{"model": "spectrogram enhancement model", "dataset": "short made-up English sentences, spoken by a formant synthesiser in many voices", "win_length": 400, "task": "enhancement", "activation": "silu", "widths": [64, 64, 128], "block": "sep", "attention": false, "residual_init": "none", "lr": 0.0019, "grad_clip": 3.0, "steps": 23300, "warmup_steps": 1160, "weight_decay": 0.1}
Rows from block 10, named by matrix and row number. Each number is 128 + 24 x the weight over its row's rms, rounded and kept within 0 to 255. All counts start at 0. After the name is the row's rms in percent of the matrix's.
# convs0: first depthwise 3x3 conv (model.decb.0.2.convs.0.weight, 64x1x3x3), a 3x3 kernel
convs0.0 101 [123 141 152 136 125 117 111  87 176]
convs0.1 101 [ 77 123 125 112 139 132 126 157 164]
convs0.2 102 [159 135  89 143 125 113 134 126  81]
convs0.3 103 [155 160 110 141 114 126 150  94  95]
convs0.4 088 [149 119  71 121 131 129 106 138 101]
convs0.5 096 [117  87 126 120 110 122 131 173 158]
convs0.6 107 [112 110 136 127 134 159 135 157 180]
convs0.7 114 [146 128  87 146 141  94 153 132  98]
convs0.8 117 [110  84 168 112 127 130 150 149 118]
convs0.9 090 [170 144 140 172 149 144 144 120 139]
convs0.10 082 [ 89 151 114 106 156 149 120 162 133]
convs0.11 099 [131  97  79 133 130 101 144 144 107]
convs0.12 090 [155 119  89 172 135 129 155 115 125]
convs0.13 088 [163 143 135 155 145 134 118 102  85]
convs0.14 086 [ 93 169 150 132 143 117  94 144 134]
convs0.15 099 [141 144  70 129 155 123 134 153 133]
convs0.16 098 [162 129 152 116 133 123 113  92  86]
convs0.17 085 [132 167 144 122 123  79 149 125 108]
convs0.18 109 [ 95 107 186 120 129 129 138 138 124]
convs0.19 094 [143 171 115 151 148 143 101  96 127]
convs0.20 116 [123 172  76 132 120 129 139 118 143]
convs0.21 108 [143 101 112 141 119 113 183 139 145]
convs0.22 103 [100 100 135 103 119 152 137 130 175]
convs0.23 094 [ 87 113 175 104 119 148 122 135 129]
convs0.24 110 [122 166 133 111 135 123  73 111 123]
convs0.25 094 [135 124  69 123 146 121 126 158 148]
convs0.26 105 [120 170  78 119 136 140 147 137 138]
convs0.27 097 [ 80 113 138 109 149 159 113 152 128]
convs0.28 117 [140 178 162 127 129 114 113 118 100]
convs0.29 106 [190 149 126 118 117 138 136 119 106]
convs0.30 100 [151 113  78 106 114 142 149 141 147]
convs0.31 107 [ 88 133 160  97 124 159 123 136 151]
convs0.32 095 [ 71 106 137 139 133 135 105 135 153]
convs0.33 118 [ 97 128 175  98 108 147 124 119 143]
convs0.34 104 [112 110 152 110 117 167 109 128 170]
convs0.35 103 [189 128 121 150 130 128 154 128 114]
convs0.36 087 [109 144 113  96 126  85  90 125 127]
convs0.37 117 [128  92  99 116 116 109 152 159 157]
convs0.38 105 [102 132  83 101 130 159 115 127 103]
convs0.39 080 [130 153 170 120 154 150 129 166 141]
convs0.40 069 [142 158 136 154 156 155 160 149 148]
convs0.41 076 [186 146 129 152 141 137 153 119 131]
convs0.42 101 [162 158 141 137 155 142 135 160 157]
convs0.43 100 [144 154 116 131 138 132 111 188 135]
convs0.44 101 [127 148 140 129 138 135 114 132 193]
convs0.45 115 [ 91 124 144  97 134 155 111 153 158]
convs0.46 084 [119 102  85 131 127 122 128 161 166]
convs0.47 084 [182 167 117 141 135 135 145 138 126]
convs0.48 107 [111 111  71 129 130 107 151 146 124]
convs0.49 115 [157 130  92 166 123 101 143 131 104]
convs0.50 114 [172 165 101 137 137 114 123 121 102]
convs0.51 113 [157 150 118 143 131 104 129 113  76]
convs0.52 107 [114 138 181 130 137 119  89 117 145]
convs0.53 097 [102  76  93 123 135 123 115 132 143]
convs0.54 078 [102 109 162 109 118 152 111  97 155]
convs0.55 089 [154 148 128 150 159 122 160 167 138]
convs0.56 102 [113 156 127  96 153 160 100 107 146]
convs0.57 081 [164 152 124 158 138 149 156 135 160]
convs0.58 108 [134 128  93 151 136 117 161  95 160]
convs0.59 112 [171 155 134 144 118 118 112  88 112]
convs0.60 093 [125 164 163 112 146 148  96 105 118]
convs0.61 092 [ 79 106 140 100 110 126 109 115 151]
convs0.62 105 [ 90 115 104 121 136 142 155 170 144]
convs0.63 098 [131 113 119 131 134 163 117 103 181]